Weights of a small contrastive audio-text model: muon at rate 0.0083.
Rows from block 3 of the audio encoder, named by matrix and row number. Rows with one number belong to one attention dimension. Each number is 500 + 25 x the weight over its row's rms, rounded and kept within 0 to 999. All counts start at 0. Numbers have three digits each.
# q: attention query (encoder.blocks.3.attn.q.weight, 240x256), inputs 104-155
# k: attention key (encoder.blocks.3.attn.k.weight, 240x256), inputs 104-155
q.66:482463518507483536533512549513516506537497474474544444479538528492503508504483503493471517457512494524487504493469461496509497517502538546509511507456509496
k.66:509532459507505513509530498529505481470488496496454534536469494473526544484456505523511478471467502500529494505486525528522471510461486477455462519461549478
q.67:508533519522531518502516485455516474497513488523502513461507503537529499521507486498433511504476515505484495504504539533524477490460480461494500459553507530
k.67:502520524470566488523539468484458507502530450516514460461512472503520505464478557490474490474540464503460455490493544515503531495535509483545536469486447484
q.68:493496501504518523521448503524521545469493478489486523456471509504522509493512450468448503466503534504494510468490473516521455503507504453455492510541496478
k.68:488482509512511513490500525467429480558514527488487496475512490516474487460518474471508494480504516496506498502517509498503464479542462506519479505528506497
q.69:514531494481460531481509507462529580488494495523532536492476453449512528506533471474491494437472493551457470483523495476471495543493509468491542524494484501
k.69:483549523487519505483515535480461514515484519463458499550496488536511460468513493460505494541509518477534487525490499529461464526478455465461519516502483498
q.70:474505499523531487516518500472510503502494497519514466532532477516520533517482501443484493493507524466486507500485501475505521497493464534509436453524483495
k.70:504500508508489497489474522513510473496482510513510509504508492442488497515446498483461521509505509536519470515498509504533529489476486496531511560546519497
q.71:482508495510465577490498504450490484517547506545480481525473502531487518476472458523504489504513473499506488515502496443489495486430493472493462542482498544
k.71:486516473483520501509482554498536497495496491521513520483490463544499504495499487492526513482478534555508522553509504544486534490578542534512499472530473519
q.72:497506478544502539473505483546528458493493487512490483479518536543474430552523497512488519540476510437521459476501456471529528507544510495483514486511481478
k.72:524492505498471495507523477541500547493517529478570497510533504471477511487488510495478499507490504483472527514507464568473428516547469536506477514496530549
q.73:496481498467522508534456465468494534466467469466482443519526502502490521480500490486506502513497504452546482444506477503498511552472540457491467512511481496
k.73:544529488508525513492461517546497500506522472464479532512540468517523466532461493507509487486537490503496488527524542534525505495503487505489520498488504493
q.74:500485500456500505510502466502483496520494477473529518498495506467505550502552504491491470500463426535487446502528495503443490512463542453539504545509476499
k.74:524519498476482508473494475496515508517495486434480500536478492548505449539506507478524457509497518506555526537479512479516493512520458484493493490515506477
q.75:505502504492486488535523515478506492483528439528520431523516506498504484502503456513505520491515500497500520507500449516537464510489539524519475510479429480
k.75:505506509497493538546510504499472481541470526517549480512489499498508489454497502499484523523511504498483520524521496493508453498501514514491496455505499485
q.76:498534498495450510467474479488524492480496512511518491563457519550491472508492524474474477505476514536542482429538512509503495535503505518516507524495482533
k.76:548495494497476459535507520514523490513481530469465460497517523519489532476511513518500500507486482515494488449523475480471518478472519514516506526480519529
q.77:477530476517456495542518463569485477497537503495499520490519503522478494513520504477489524514467536503509508548466509498517467516519521493517546487512503500
k.77:519519523519490496503502451494539543503530522480502520504488507510508466513496489462520472488464467475479547469489502496484493515490492495519495512462493490
q.78:508527490474494508483462500491476521491493548518497558487512521404518499518490530504519514525463514534506538465516494561515445487496526508479507549495504453
k.78:492473545461477502452459498542486491538510478480517495524489534511481521458496504493551505494517533531481448442524475517520482478483474516501473499511515492
q.79:523507503479496518492490455505506466511474459498524501494480520498495505519489461463525516487511520490470517465504496492518512480526510510476487544456521474
k.79:466502525523505466524483489552476486508510524469458495476490494546516494469539516535480494543460498471499463488505490536478491519473484517535490479528524513
q.80:493519524455487529505487506473471503481511515483529475483491509490525503524484532514501466480484502509489449486522499509469484502493486502510471471497485496
k.80:484488514483532527523499452504515507464505482471528510520506500503460493508491464547494531487464519470497483455496476459513508505503497561491536530492492489
q.81:482495542522516487507509484489530494501500521532529486511519542524517509484490473508512477511455533521491488505478528500517466511450483505496493473534528497
k.81:532513511524525516477508460503502488514484515487481437479518497503493491508445530493526484529485517494423480453457473468503460499510472504436503526532469495
q.82:509501498514506508479450514505477502508513513466511457484467546515452477471508511517523496498526511518488489488494498497464469507486494486523507533479451546
k.82:517499450511509541505527471542493489491500516512490528482536484462529557543476503499482495491501478507523477451518428502500515500501515541533516494502504498
q.83:531533500468533454444529485509526519468529505484500471495482510446512494474485546469529500482531514503512493467497518509519480530473508518496495488522511451
k.83:545505517497514547528489504484487502474511518498496491507484505538482473497541525484501509506501481479504483484502509464499473512508526479440515508503467527
q.84:482509473489522486487496511528530467489522555492491486486525480500537519482442507503509550482520455536462485481515521526470521462507519473494470497528523507
k.84:498520499500503545516509486489473526494520517485493530463486516496473491447512518548495510527480455466498481446471484467514484471479479510479475547485482502
q.85:580493497496471496456503482496475532515530492519493489546482483536514507459524467529480495508473486498535512495487503485452543478487453483511514484494488543
k.85:472493489519459498504480481510493477520485489458537528512505465539522504479477512500489480480518520515500500501478509510493514449502485539545472469539486520
q.86:505509506517517519426503515455480505502502518499524459496501469527464484485465506501497489453501550506507503483494493447486489455521511472460510513499525455
k.86:508505487497524539494481498508513498508503491498498491484538503484506490489485521494507520493524494517515483502515485511522488486508477483478488495505489458
q.87:488505491503494483528498500488467485518455447542477542503506494550502501513514505570496476525458474501495514453521489505488517517502522445471496502500536544
k.87:506525498532495488493492464475510458506471511474469508503506509526509504525494492473506497473530490463488493566492470520504519504503510459487490485485460480
q.88:466478515538481542479466552495488483500468475498534509555568479516533458473493506538456475471499500484522520524496479512494481468546489513509470507546477543
k.88:530505517495524534467509495446515485491518486485474513489504497495456501492485459513504491489480515549515497486482467471478447500517498542516496465465544504
q.89:465514500484510514471477554483504492504491524505555465506501522539473533502492496505508521456562500527484493517471470524497521522477502424466461513519492493
k.89:555530511504498476509511506465482515487482489524519501533496488446486458527491513513546547502530538557525518520509534520495490500469502496525493468521466500
q.90:515480547468510471491475478518504543505525493526477470477462517563518505489458530479476564539539517532493525541461465516548507479517516518476533532478535475
k.90:490541507501490545471456489457476533520497548514463495509493487489500494480518505539530464527497452514493490490489492533475496467501521480469500475512513498
q.91:488494509493529509519518478471519492475514524511541527512493533492506489461500492446482520472520507487520537504501548495513509468490530475515503464493480516
k.91:531525486496485420491501531523503487504506501511487491475491489520455494488494474482448509535469463482497538512513504523476469511514428464487478480524506513
q.92:512500491493475520480445476457456513538486548516507501538505498478464491486463541486480527453541510485503506470479487493501478505486503506567463488491489494
k.92:522483500429473528528489543525533522531524486447476525540539462476529493457531467477510550490490533522507515453511498504510504478482493512517508505491519490
q.93:462536455521462487489538486498495490503506481515497500480501482531476506513532459522513500506523493478489536449463487452489479472509514499514497536510482484
k.93:540510491473514540487497513496532530473513532484535501507506507545472452499510548542504539494481494511539506449520484486501468468532497479458506489464526494
q.94:545523469530486473507473478491460518498519549460516504486461481495485491493479466486541555454559518491499516548455497484488510500495513482443511499475520511
k.94:513451533487478511503474468513488525521503525504548538521495530501485500514497516488449509476499439548535497509501510479489474484464466453489491530517466503
q.95:546473461500505512504528508512553494504481452517482513483527481473499491498478492475507474497544490505524489534552519465502476448473506522510487511514508536
k.95:494519447482525542466484482413453463476489477463499501503506505498519513517462469520479481507504515461527550524527508537511522494537514498509471513525479500
q.96:538509518510463538519486489527502517510548485545513535467499458496506493482478459513519510525512558484522497511447526494503514518507495517508484559523505514
k.96:521487497465517462495514475498511424500464510505474515470528512489517520502470514519498513517506482510489480464476504499521459481515507467521460502509532520
q.97:476501493522505513494559484488546459529528467500534513494457498474473476468502471481523476466490462426438467468540480518484481534528505506544492500478502545
k.97:534521486522491485491495517511524483466575482494515508481507534498499468482530513457456478482515460474491532515545491545524485500530506492520502510497539516
q.98:539513459500528493508486532478475508494472503506552528516485481496510510507542509501476488495516438475542500518484470487486489466493516510524519524547494505
k.98:481528515483520488440485507452446553539475492481485480489496518478513446488473481511533503533515538471488512488535529535523468510514479550517551516522523509
q.99:493469489517535467532486484504509551503497480514488462518545499476516520503471497501495496478490464489561476481469471513509511503509526524522500502479467518
k.99:506501514509506489520496488504495518485473440464538515508509504487496517445481548489476489481489493522474465459474516522476503536533477497547480523511504485
q.100:483512473504510484519483508490520504491534484518502521484514532494520460450449469491497515398537481488586473522475465552514513453479490495514486499498544501
k.100:511487477471531506474525483516481503481531474515512501494492478508465497482486500475517445546517562476482548527440531489506487468515495520500508506535488554
q.101:547493520490458490487485520559529480492560508492506529495527475460485476492493482490496489525506520519489485506475558466505515531543540498521465510532562506
k.101:496488467493507501476461494499488500456507496512530518507522508457491488521535508469458498522515481477487512559581537511507512493485510478457494469542503518
q.102:466484503457522473491502471533456467449451455534499476525517475493512511520533516513485491467466495464493492549555525497524490494518493479488552438500499504
k.102:546435538537509514504472506505510534508478541509525481500489550494467498514511532513498527462444506506525523569541520503517546504484505507461502466470467493
q.103:479506473494481530508518532506507514503456521504515481519490541471489474506557515515510506529498508522504498444476496475502472547466494448490511530517534490
k.103:480494501467495509498515500509541478531459515474519488458467465525454504516461493527500479510536490463459486457492508451464507465469521524480516500536527495
q.104:514498489451494496484474502509499521509480461499510518468496519459474448464465480471515466496478507515491498451509476478478524509493541509518512530473475473
k.104:532441519491471449512500462468513460520464519505529479507500525532522514508531532505480530502472455550471511489540533524490492498494505513492501526485481509
q.105:524466457499497549511514468473477490535480503501500487486482503499493485466484493502484542502470506494491466539534512493517539544535485542542488491509514482
k.105:466471489487512540510478494519496487478547542513494474486539525482511513486515501512509554503521517548494551537485516524481488547491543519482502483461534444
q.106:501489513520498466530539495486503481498510521490512471498492497486488526531515512532530476555537500551530504472444545481483496468459489467537504495527507462
k.106:492491475549507459503477505491565479520554473495487466510468480547490534553522561509473506555519461463473458450484517507462498443502478515453505497512502511
q.107:512486509533520491522461533479468486516499488538514517532535473495503475495540467491514504494464521509584568534551543474492489471485488469484545536514521482
k.107:539511524495522479512445481478521483531454473508529502516473479497503525524516499489571505498483513521521576519491471497454477471473506472494517467457483490
q.108:488521526479507527530480508499516550507474454508530512494516477515469515532499501511517479510537496466502530457488497500502491453491523534517521483464425513
k.108:534514524464496506544493531509519523468465531467444532540513504525482546479497540512528432492485475496530495449498486484505460507488493487524501547503453459
q.109:474495525485489542506496494522479487566499511508516502477514512473528476490475476469475485446553511476505467455487457470492499527494495477501468576493465466
k.109:501551494524456506522537522485472464527541567485484484492466483477489518516487482472496495516556476514480422498516493503477496508501517486528507530541512496
q.110:515501517519489516476529527533492491522473494516450500514493511553479523527490526523561533505544502501500485472477510501504533489500497491518531545520476489
k.110:516506470515473471472526515458514505504514500491507462495498523503529521526492521489504504506486493461480480479497467477481497497495487497519516517501533500
q.111:505520512493488491522532459493547494471500504492478466509500454499521491483516459525518481489525547483472504481499511506533501496505483517521539489436509484
k.111:509471481456543492511527510448527469533518477470533527504486475490482516491502467527486478514525444519501555487503498509457492480499492489480488480545491481
q.112:498567479507546521510523529511494511495492469475501495544528495505490521556500525500541564491526541497504507481498475491453502499449485512467465499467489472
k.112:477505469478496505524545536500478507525506502442501496507514529532503442508499476512562495476543524500487460411478479460496443470469499511544482521508501472
q.113:494505481481510540474498541474527519508482481518480487517511450442530503493511507528510507499541490536490532544469507494498508532512513487515503479480510482
k.113:471485502526487519510525469477510540532538527473491472524481459502500504491540500507531549505479500485493519528525511495484541542473440533507503511467468505
q.114:515500498480494478467505474506543522478533521446480485513473535491510497527504503450494455490522469446437448451481493471513544485511525489520491484505494491
k.114:469514439497494471505533493472533468543517441499505468493472511496483479482473482461495457505497479447507463484542534502508483479532478481529500525500538564
q.115:493494531475506520498434503479506472531485491526494515494492540509463500487539499488464484467503550573554532531490530457514503539493498466472489491479502513
k.115:546506499501488481505545505534450472505515501485529531485494471470554505481483466473476496499492487519476536521493478525514488486494497499522484482489487498
q.116:465510492494481490514493498521492534496486508516497517525539508475529510509496528485465496538500456514523516521473476472492509516450483489499519514510461447
k.116:529485537540488506520475460494514493462479530449520490536512526494504470536539463487505479516523475482502536458486501442485489503463480487449494490526523511
q.117:504512495483506501507460507506511543545519523539516475469501471494520541491494472477460526553498494483460462452554466466473477481502484538533500468513501509
k.117:524477494504443507509510528496461507490479473461517469508480479478521489501467479493514491491472524446486494501521467473499506519500522489479514532440495548
q.118:515495521502473495517504503503520487485509526509485495476488515498509499480432468467451512487488506504475537513557536494500503565514505496505519490486494524
k.118:547491486469510506487514520484512520518584494466532484475508500530522466524529491501537539497489469534526540521482472519533483498507454487498534471502532523
q.119:502506525481482501528486512477482521481521492510453506484453510520492472530516541523464507444520416473490530489538486507489502502508460454477501495485491549
k.119:444485480522514492503484496484531489491499466480516513501481524503522494512500498492518482542576497489535471541451482478488483499491541511491545530522567529
q.120:503510500521476503518499531503499485493475505546492481483516469514501506531491501451503550529516445457494507501457524500516531548487510531477471568517495529
k.120:500484509493558466539528507516506468536491452450542500513498500482515507491507480484519478536499467518509504510489512504492523497486499551539526499501489499
q.121:496515510476531448492496490503467488510518524473516512515530467512492491483484505495475513476504496457490480429489494476497510522509466547489459516511508482
k.121:524496529510493490501467451527511510521515520519508494516518506467499521465508451459508458487521484483489482509497523543453451533475501507529449565530508473
q.122:515504486554513529482513456541471462488459505510463515497535493499485502492461507512492507551463502463463471498460466494493515536519523508556539517460474467
k.122:516517510496475499473474456558519489481481475502477519553555534514486462534460453468520510540448511483472529508508537507513497517512481484509556486532498479
q.123:461515499474517527465472473477538496489487489488522558507479540478513481471431498506533501454513518523517505529528531547509464465529492483477480490498495475
k.123:452512492498445524534550502524530493525528511509533509496540508485496541451492482500558504507515513538446491541493511512522494445484529447528479510471524461
q.124:498545514528468484501454517499502486494543470500470509460494501483503522494532486510510485534508515539503503552550604555485564493507515494485529480523524507
k.124:475489494467505480497458517470504505549496510504513484506499530468532479533480522501498493458517475515500550570503474505493548502493516464483479469499479491
q.125:515513531507479493484484476529551490456520427528519513525517535468486463441544526444553449522475476516488532496494535550474499486515456450516514506513496493
k.125:495472489520502539486462477479515491531482514485491509492507519501446522501514512494460518502478468503499515488510519504535532530484463457449511493481476473
q.126:474473482524490513491461513485499518437468529518511499494514477485463498496517513549586504507530523533536530528477496498510474510491504499457465486499505478
k.126:462506481485496512452487501516508515512514578480512496490553493504518472476531569515518515526510489503527478521490479507513463481463512517498478502533497549
q.127:498525483450491465522475484481514478469494534484509493469498523446466434469469471548522572532523491523494430503483483500556487478481481532495477515493495501
k.127:458498503525494526506538485471444493539508497477492485522447489507488524497519531488548509453501478494522437466485487541497505506483495519514432453492521506
q.128:495499504434513534522494518503496501493486517520465550520478552473526485485531465529485489477480498516476518495467469477464434459458504496491472543499465528
k.128:446517463507523558495511495503510463541457502481491514476480493495474535507517479506508473462528474512485455462532466497469484472473536518529520508496521488
q.129:490535470487478511508485484474523480484458493500530506487520498526500478518553532457473495524513478472536561540499573497537525477520458510503517483459508497
k.129:463508476498486524527484514488526508494457509523518516494450486465489488431515508489509528499463534538537492510510508510455490478512500523501491473478463512
q.130:522529498464549503484482573505485522490551517503493516525457519454515502481496475508475473516523508505501566509536488541499516511460445540465573544496478473
k.130:505557517470514538478485506526481484503533496507499474534490461482530425511482497480500497556564518505512564504482510536521485437522477475509519474475495487
q.131:508514490520471521472459524495494549458497466524531485471520450499516514515545494539526536517482511497506485535532545425496532506502452540484518474509495509
k.131:443502529488455501462505487517476479512471496507490468497498496503546527514550505501509547479493523508487452511567484496511490515502514496470501484477500465
q.132:514491491484521553489516526474522476516520463490510473511447503463470481496507505432463514426524530487536543503497500484495501557493466490527523510503487475
k.132:496508499459468545533491524494537480503538516495483546543456502511505487545532482508528483456493510491514552487526520480506509509492524500477491503501530517
q.133:481510495513513506498520508518500452524482480508501530486501462492537505496558477461520493519487510504544499567521554549460497512465497488505521521452557455
k.133:502551498490513494490498513463497533538508484501468528451511568493516482484537473503537481495546450514498525463505504526522537431510446505493447434489528526
q.134:524528484507492493479486491536489502531520521507520499496492498546498460500533517517536462485528497511538508535517473531501475520468462509492505506503513547
k.134:480543509474536508493504524494551494507501532481513505486509469513482464539535523544511507530502515497473527506534466524485506494538493463538461448460486542
q.135:510494463503491503547555475523501493505481496535483499483513546488521532532529488470521467521511509543532516550548515505510500523511481450545504502495509513
k.135:497496529502503504492493514511499511504506506521567505505563486478529495484514532489458511544465516541514516515547499473440521484535486484493502526506451462
q.136:528515459478538474489502445519518472527483480486509519499479496536483487505496508526542505530489527555526520517476459492556468482500496469469506478456497486
k.136:491503532549475513465510488527471488527505527497511481474473489547512492527492507549519530551456508534508525486567439539504492488518472517494478519434555457
q.137:524490498468463542513520442496506502489530463507497505492499494465485513442542527537511481490534564532492459506463500482448484447479488479513523495507452463
k.137:506488476525516524495449478508489485508487556482482481469507484548491500512510492535466498536554509509446485493491473483524507487481538443509512526492485545
q.138:458471553483530546489521489500523498520478486484513558497502537512512474554519457547491483515506504483463416483455509525498472483479485507493474549482501490
k.138:500501540460509508544467449498547483515512490499477476508519519519496538531509467498514492543498481433449468498469506527535500472469553469535505482490479473
q.139:496500491491510497496503498486457500527514477485508559520488501460481505468485479488530469476493461521536478507523571482482511465470493500493447508500456506
k.139:513508501500512526511478522537489513499526504458500510498495505481476446462458513518520530523501533519545504499521514493471482464503429479509471545507483496
q.140:491471510503509539470505531519471488499460501511490484520463496533531532500520513511538490523518521539524493453498496482489466501465472507511508526506510493
k.140:500508507467475488519475520470546479506516537503504510492494438511505519502522518485543516514495471495444474474521441458495497476461485520474480526494490523
q.141:490501513503500503462515508532470498490512444487496524550516525474531524510521519486522514487524528546548527535493476502498515522475495437469465481482460490
k.141:504480485522486543500482509523466492493511498541506509521445505493494548535544518507537514542520570553543495482449475472418494509444511476524470502496514469
q.142:488487466554485470504550443502471495499472503511538506497556491519525526513552508504530536543479522484485458474454503490528490449521533504524458530527478503
k.142:488507458492501496508563507483483500519542513473509507508489507506495499488447495492458493490480509459483507450490474482534471503511495551500493507480523515
q.143:528534491545490486493466484533495512505518484509497454476471510461494513444485507506504473480504504483509495491503517548479501530533513476520537515510504519
k.143:475499494509480476481505504520471534482524486483480514485486521499497554483465541491499504541507452556503497476508512495535463505528476489496475530465501527
q.144:484510506526492500507481526450510485462507479469492476491504511499503496508489480473478478431493502454539517488511506516519513519508512515501510539504528499
k.144:503488522511528530499494551512506469474491540515466507477509460533527444514488504538518464454503466471516519485537555524500495489498540477501496545479531482
q.145:525448482484481469516495542498488477494474515477523509519510495525501508491491506532483495511486479433523477493513533503508521515479501493467485525532508492
k.145:481488495464509488469473563520503489510471444518443504500516492491443475521520499535493512543493455472491527512486528512488548483493521478490457485525504485
q.146:510470513492441524499535536492545526495494498499525507469485491531520503513518501529476486506507459501504507502447465491513482512498476544504538490472525480
k.146:520496542504452515500522562495499515510479519519487508501482456521528456504490497493501527483457485481522481516511483484465514507516477541525465482502514484
q.147:489472525499487508509482512492442512514500466476506493439456494491522518520484500495518463498471464526503505531501494493478512533491486535481524482479465460
k.147:480494510513497516485512506511518511521501471516458504502464495457522540515513525504517524500487505543467545497533465499479520515501503526504525530502505535
q.148:469523500486477517491502511524468541515499541497493501480486496473465506538427495480521462516508524473483518481488464554477512548532506523575513493492483449
k.148:486487508510523499520503528497493534522471563503485571532502502480481536476494510488521486509510543482482469448526490513464519529513445528555484504498426453
q.149:537462451501475488480507515465513523495543451521448482481472503513498480547486493465484468497534500505504500534460484542490497516490482498499559482468527506
k.149:528462477512510502456540523492513494575521489507478533507493525530491519509495503478493525480504523520507479516524515519451476518507510489510524529541495485
q.150:499526489488510526506513459514482508470520515458505475486535501487501483534502541544526510496580493458503455474472494471462486504446525508509469539530493522
k.150:498504502494498483480478477497513522456477489486536452488537479525471487523540504511514480536571502488491482512455519477503475492482496465489457478503513478
q.151:511470529481523521487493490508521546490508468536492456504519481532465507489524490505506501535483497482509502473499439514544526492491515523481507488496553517
k.151:511411500460496485466520494491475462492507483559486493510495523531508478475486515471520498484516500473483474523496507528466487501497459488522546509505492530
q.152:469463541505491518468510477507539510500453534492477536540549519438502512494473488464519489493494498475478479529525506517509469535518505504508535503501543530
k.152:497502508488484522514495467483459549474483495521482534490525549536526488483500559488459507481497527496536507528506488542500519516481495523488541497513495489
q.153:506518531516457441543496548491494508491485540490503485517514511451490528477499480534530506475446538450478484503528514497521491459516510485469481460534528520
k.153:480516544474473478525515523514494484510502490510513486536482476496476490517487499452532517513497507425504469457504530478492489506475523493472541446537508485
q.154:511508517428538487490483510480520509521416512495498443480544525530508483523520513512531500494519505526506523481448544483506502471541517528447547477456458552
k.154:505499503521501468535519484484513517513462534514473461528531527513499535483524519496522511492516523524515522453503496493529473522515502534517518521472506488
q.155:502488523495521489500544533547508486516461498527498565518505503495479479481509491498503519455501517517559529518485486527519513449457478477489513476462498470
k.155:481498491491507555463508477518489528464512478487478520492449481483495468459515499492522509446470508462561553527475511490515498510474540521482483455470511462
q.156:505501522499519517484462473533466534494531505487523545529488446499494468523535511499521501504537464485458502451493525530458478533460553508477496515521422524
k.156:514484518517477486448467462497500530490508484498506459527494511497484524480453524482515482479500504478499507498461526517552456521492468517538460503475503487
q.157:538495456549480534470527550519478503508483481492548541505455506462509509483477503524483474468541510536500550508511467544508538539529502499478491480489500511
k.157:519480519516501548470523502522528486507499489514541529521494503509500470456521519511493489464496486531490494497503514525497500513508553458497483506434464516
q.158:502523497467463533539459465533521493507452487475497507513509498489440525501506503525500514509489520524472520502503517503500513500519502506489499499466454445
k.158:481492502472476521533493483494493457489489528497490507504516520532489517482539511471484497462511519492473480489517540509488455509494466489480552531495480452
q.159:526484459508544463505495519517482504526528451492512470522489529516479479526534512481494465496529487516486523497504499567492492472480467460520495484504538520
k.159:493483481500465519489470510521477494536506408510518470466508498507492503513507549499488507524494520528504507499439486491485505489521473498510533480494494544
q.160:503500504524467502505535554467486473473487504522502475530530516535491502509516485525519487509511526499508502448490469461505498494463494517493483506532513459
k.160:509497512526497490493464493524483511516504454538531473518512503496464523498515514504526514503507517510516536496481513439493493517474531512536461477506452426
q.161:473520467522514515534503512517513503495516523541504489471476507473540454490480515501482487483469476527469508477503496522524483493511538506520476491501469484
k.161:440512484493539510480533465511472507510489552526494507527535489484499491570502471547489510498502517506496481497545481508507505505518505508499485542543514523
q.162:525498498553487486475454500505484531544491512518470503494521472527507511466485481522563488503480552552554562501514464482459515478508452490488469474510529477
k.162:533506438477489491471473523516492510545508506489488520504512490497520501477502494496557495485513536489559527510513501511488502473478482487495494512472466481
q.163:510545498570498468495480508478529475526544523481511519508473537541528523510534497519517483549509508520494512460470448472460481511523510507545508502490502500
k.163:523501525500476482475485533481496498457502511488524519494502494491537502520507502509487505515529541538440507467495504515482494526496493483479492511484471493
q.164:550505513495476461465476515464534487503496501504516527506549469502515510521539520525464500484523481533516500510492546501483480488534544441490497540528515527
k.164:517498483480478502503487506550518523468476480545488497500486487519506496502539489476511501459524512528484532493524482516517523510516511475497498505492558536
q.165:487506522497476501484536534505531474505499473496473489537498527475494487531467520520513526508480494537526509532501524499474488505509533520524438447522516454
k.165:520528496545517493513494503487498463492509503433481462463509459494459455538524509456500464494459526479504504550517523502546516499481459562523436419507514438
q.166:538490501528488458529522525507475512523527491493553480494481464499511523515499475499522477511526459491500503502515535483470486501528480519507490521530532476
k.166:461468469493481490510479473522520519518521481489480519500516477471534525480456520506522527511526467526463525503490508515539512531515504511475542552512491539
q.167:478478442493517529466499496511520486513481537513489522507508501522488494502482510493475486503547517520479456508455472496486520485497549456462532508475456515
k.167:551512495500520497483485517513462515489525468484520476500454497506476475484473486485499480515487513479478427486477539514524515476457505494501529500525480489
q.168:518513484496504551525516516510483490484494503493494514503541528445490496507505458465438519482544490497478546465527490562483500477451485468446505475522479495
k.168:481531497521492511516494516511447481549497477546530518481514497508530527494489497494528504508487498475534495489491495457512459530509521497499559516471501496
q.169:517477525546518501474506478502468486515487517486491473496488480522490472492506478510509523495499506484454489472480483524474492491528464517531549508491522528
k.169:543529492500481515474519557505512478531513499453494498533527482530439475462483461527475478493494479478451471473489517516489504509475533528495479496534521548
q.170:470514498521498532503483542493473543499484514564472498487475458542520512452485470534470437488501494494496492511523481509494506511482491503480497521538495502
k.170:458478479512492501465496532523461523516476497524505550568547490468485477457497493517489518467482520477543492535481540538472524489536493509483490528490479502
q.171:499486470511496504494518461490510519509520516482495504455518522534503472548452545524489474489488515443499471468494465513502487490511470455475512506514513478
k.171:500449486511519522485514485504501511466521562480496553521490520473485491545498501514491475465465505472463544485475538485492524449476481478460491540511492469
q.172:505523532498516467463519478473522497482525505496517475525511484479531470498512446485485494518503502468498503482491488504499470476556478516491541510466543549
k.172:517468492535499510533540503491482541471551488536504511530464505487470468499477498517509447494517536460490517498495511490496470493481504476536553543506512565
q.173:482489517500492502517510514477524528489486512479525498490489467492517480528503465543523487501562516557510448519502503488519458474508499472522467486500546497
k.173:427529487509518510503503513511492480477533468508517486523462456534504485552506522508500480496557533532498482505480509447494495449522476450480460464472498504
q.174:494482495498494467531514506475495482516518496457517554553504571463521446490522475490494508517488535475495529510517447507511490495514481526486478485535472429
k.174:492526524559486512517478493491515470471499545481485521520498462487500472499461498508456482521443541505524553514486490468514504509505519542494466499509534479
q.175:495501474467508542455523508543490515540514513481521509479499491495448488528526497502466491552523506502506534496522507478497478564435520510520489495494535466
k.175:484477446510470500493514541466493456523475480544505487505511480474514493508524506483461517491475509450512471513482480486531470477470511473515503469509531516
q.176:447507524532500453499472512521504485482505543502479490476522473490525498506511529505501466482492505536583496520535470472472523531479510496548445479494526456
k.176:494470489456492503451499535482487514499510521459501475534525460485504460507519531478496528508499495504537535568534441530479538486481518491463486461462497468
q.177:512537505466528516465494439537512501480509511491544506452523492507473508531449533517451494492505457456490467496554483534523545508523511567512534511522527492
k.177:484542494510478553480495472496522498486509460498499473448521515496490474483457501489494485493501475496451511464522481492557537580540536550537469489533470527
q.178:477549515504542493529503526485493487530485452554522535511489525506492498498512494479526472457496486476501509501509528521511528479528527491524490479468493560
k.178:484500503498491502478511525450553456522507468507457506453506528498492506488486515502533505492501492476504473534515522517488468455492519478470499503520520503
q.179:552478497501530503487488523477462517487532487477540501529491478471511492530541479553522558529449457513508529455477507466474503490482488530466462477522520491
k.179:482483452531510479511484496516487479491507507519476482510464474452570497544484508513555551512507519505498505478492512466519496529495481536483483495481554476
q.180:540476527484479534470509520480565535520461454480526478537505527521513515521503539529532492496541464572519508514497472501479472489531465472533504506511512504
k.180:562533455529515487520534486506451457503499469496502495476527482525532459499474518479492495485509493515479501539514509501502493464490451490563507522477489518
q.181:498539544505511464499532428441456493522486483501506509482493484479538529504465496534536503551516492490515500508521519512513468480504455509468478491537531481
k.181:423475505517505478493529495503547517507502475459479504519493522504529499481472551491494556501546490497543506463481494490455507454517518494492485518515493543
q.182:522496509486500538477518521500506519507445528468501425506503512540491526505466522512504499507537503498543500481475503464531467509530499481482463479496494522
k.182:544475506525488543460519516503462506483497490524499474489514475529511510477529522515496496511525537469468471511533493491533472473483455463512471543519515482